Weights of a small class-conditioned image flow-matching model: width 384.
Rows from block 2, named by matrix and row number. Each number is 500 + 25 x the weight over its row's rms, rounded and kept within 0 to 999. All counts start at 0. Numbers have three digits each. After the name is the row's rms in percent of the matrix's.
# ada: adaLN modulation (shift, scale and gate of each sublayer stacked) (model.blocks.2.ada.weight, 2304x256), inputs 192-255
ada.2210 098:502487512476450494500499496496507477494532529508509496489487515517520463563488552518469533473491479524529500503461494499497519447541535485467475536492494504456481523540510500493482494456419517
ada.2211 087:481484525521524496520511489476528492529506505524562506501507474470510513505509498518520502451437473481509484474531504540520545503510506494475474481496498467529452540453521454502511493535499479
ada.2212 096:503495513521510479462465468466481504453492561480513478522472500506494487535532491486489495526465557518499522543478488523499506485484470527520493509516565506520491535477482526495482530494506444
ada.2213 106:534494544518536490514462520483518506503515487525480521500477500512469505489528497518509524471515523495478497504506487500536493532533473498515464469493498520487461491508484489496500506449466511
ada.2214 089:466483503452526524541514498513478485500463472554465488483459514514460524535552497509493462524444494489553496521499505473478484502531516543507520470498478485457472523478519477517503528499501449
ada.2215 088:442460446503475535510497501554501521508525487509499479484499524490512514512527503529512485531491526524470483543498465470478462503515537488520534533488516494517503505578496497525455509507516472
ada.2216 099:478491528515493437498446489519522457497504487473513486520468490496517510524527476473472445501481487507495484528536517464495550518515536544526546545481497497480478478477478502480493500502536471
ada.2217 095:548483534526474464481497457528510512518518465484483547536466559488491516540507483494509494489475461521442454498475536533479521521497482488492510514509495482520517550534538488480463486491477510
ada.2218 107:494505482502532453541479486497490488498516505462513508501497512508476496480508480499522523492502533505472508495497583528549504516512474503505531521476446511489502517535501515473478462509445479
ada.2219 107:553457514508501483486498502523510472475512482474497502464468486508485514512505519502495474529473451518531435502488522495497499506522523519500498465541461478481538474505481517517503498454503503
ada.2220 103:469559534469482523534511516503512513495510502517547548459482520476480468509498490495446457520512439502507500498513504487490529506478552520501509475551484561498456483440503473499523495518456502
ada.2221 101:456510499503518535519491506547487521523512497533460486506457507516491480528473473462489494508488467483452470506498483531478503534507479513487490498512467486506468550480497501497558449516504516
ada.2222 081:510484514497486517554480512502468484514489477555535491481527520461479473500495528487519491528516489504480480501502523523463502497540516512484504524467478501503487502498510488495492497515538547
ada.2223 086:548468514536541540540487478482462503492500529504512505469492471454507526487501500484501480503504508519453533519524497491500491523523524473484528504514511478466479502499498464498478538475496488
ada.2224 104:497496473513514489543493563467495489525527468502494520489522482489542511496477501569503489516486489491496511465465465466538455485512477492509524465527469507517522481514488509493463511448507516
ada.2225 085:553463538438492529483499460475530486490501479515504560497486488480445522515535498501534470509514461533485487478478524489507506516513475510502535496515500510523498507471523538508496515534523498
ada.2226 101:505490509467465486496510518513492517508511488528527447494485561507494502505494496522501513504527506503515492541529530535463503529503531506521478516514470489503477508502535458516503481508489485
ada.2227 104:508474494488480500494471497501526475526504501510522487499482505460469526482499467492542554511526516487513441515526504431480522505492514497508485538498533522517481503519500505473489493497489515
ada.2228 090:485489475519514487537504527470502499508518521533476527557499506559470478434453486528485475545459504474514569512502534518514511456470499481496513526486503491481499485489481523504500497528548473
ada.2229 086:476485464540519496511547531516493477529463506489498473492498506480467502514459505523522483508506525532538511458489488503468487511445490481526498460504467434517458504483502532552529464496526505
ada.2230 093:516518502508491485467521475489459483465517486566498495510501499498558468454504495532517492482507477500475509535535486454463503534512516451513491457525528501514482564478509486519476452515557504
ada.2231 103:519490468493477503532529520502517509499531445505505522477495459456468488502533533464489524495462508505456516504495503516473515479504536498541500505472543500496513477497516524515530500493487490
ada.2232 097:499505498466494510494523502508567482491481511497515517499529443489504516457492499511509520506543489522480514502534457509492533448480442465455496494486505546566482475530517501497475483562474530
ada.2233 096:506483584444500527513507507553462485492494517528529477511492510502506452502446523523491555487434516506497486480523534536507498516488452508499470483502504515544528483475479492497495541506500492
ada.2234 104:460510497494506513512500488512495469491503497510505500534483525466470506533489503519495532504482465527500504478491474537537514464470468505489510512462480555500531490473533498522533498477439448
ada.2235 101:482485497498489462563501490490507512487557522513468518524454480520493464470450509478500494492559526478528521522502505495513507504448512496519463497477503493568513527496511516469512510491490483
ada.2236 090:487473517505576463459506500485475529503502499464481523514515454515505492513432529485488452417489497489501500487486502519501481535500521531541506535458508497506486521494503491518522539478544490
ada.2237 103:498473497510497494487512449508538519494514482479478455505522501503518547527482528518511517518512442488544488481498474452492510458519507489469507495523514537509467512514489470539487487523482516
ada.2238 098:464499515472548561541508503539479522514479535535495476523493543526459512485506512503509461520460492500487538506474505463488494465475512475536544494491516498489475474469489526486492516520495510
ada.2239 091:536534476524506506522495470516532507473516451526509513501510472515502520505487526476514516475528533495486494508518509489491494450556480472477491521507499457476522512496510442481529509458499502
ada.2240 104:457507510473441516543514514474460479490490491497492552509518535461527503517457524468535432501469493478500505518502534489482501509482513478506463419493477533501506482510516492543519516513524503
ada.2241 097:503527478458512460477529473477540504498506559496497487522492478507462551476502505491534482528506508486482489508487530465507514504488465517493512500533485487497510472489553567494500526472464509
ada.2242 091:464521514529504482482468442506579550452505576528490521502458460520537501474509542507501512471478544481504513448498527482527484461487534491496469496520480515467460482516539527515492508498488537
ada.2243 095:495497505540473488516472496488505497509520498522499533545473506498511544517455474530497479473490531522480504540474487548465532489502475470481511480548483497439515484536482473507443503465476518
ada.2244 105:504490488513507479537481506499530510530517505543463522486490500464512520501516495484507514486552508473443501450526498515497505480517498505489500511509523481515499532506481494523512533518485503
ada.2245 087:557499473459509494497510500483554518541516467508490510498492444527495536505468503516469505488517492528505539496506528479469542461519482485541497504466493494571507478495468474524491506506561547
ada.2246 098:499509507516495481482520512499532485519487525514508479499552511477513430492448449492516523487519498490519503523508492507536532490466511510515500536476508518502558483497531433439501500507512539
ada.2247 087:509495528530511489549530478501506491457491489526472518510470511504461490484464460453509484494539527489501471502522507481534475529471542485504495483499499540548510535508498534520506500463533466
ada.2248 098:492483525510516514445492518523527511490482458493543491445504507518495459496529552460543490489494499446503511472544443511518506535509527501519509456488523545511483496497449481496507505487541476
ada.2249 104:459488504544511467502486517470497535511487508487507557441513481480549493534514507534494524529483464517485511449470503517541511545477557530524509536493489470527526492523488521477512493471491468
ada.2250 094:489495536492489495489486482491516463518515494465494449494523524503478471543516490480507521499505470507508517469513508516494517499529526515499496517514484470519462514515540489483536512529479514
ada.2251 102:467478480486485500527524492499516519493512481483454461483528544501467511533520495482461485504543494466499525519512514545504503538493509475500534522535506522478518483559508521432466459509469519
ada.2252 091:516496506532508489521508475505486528476518486485490512495496520479460454495485494514454522509483513465528535467488505548523483531519501475517503487504512497524496479496504476498482470523481503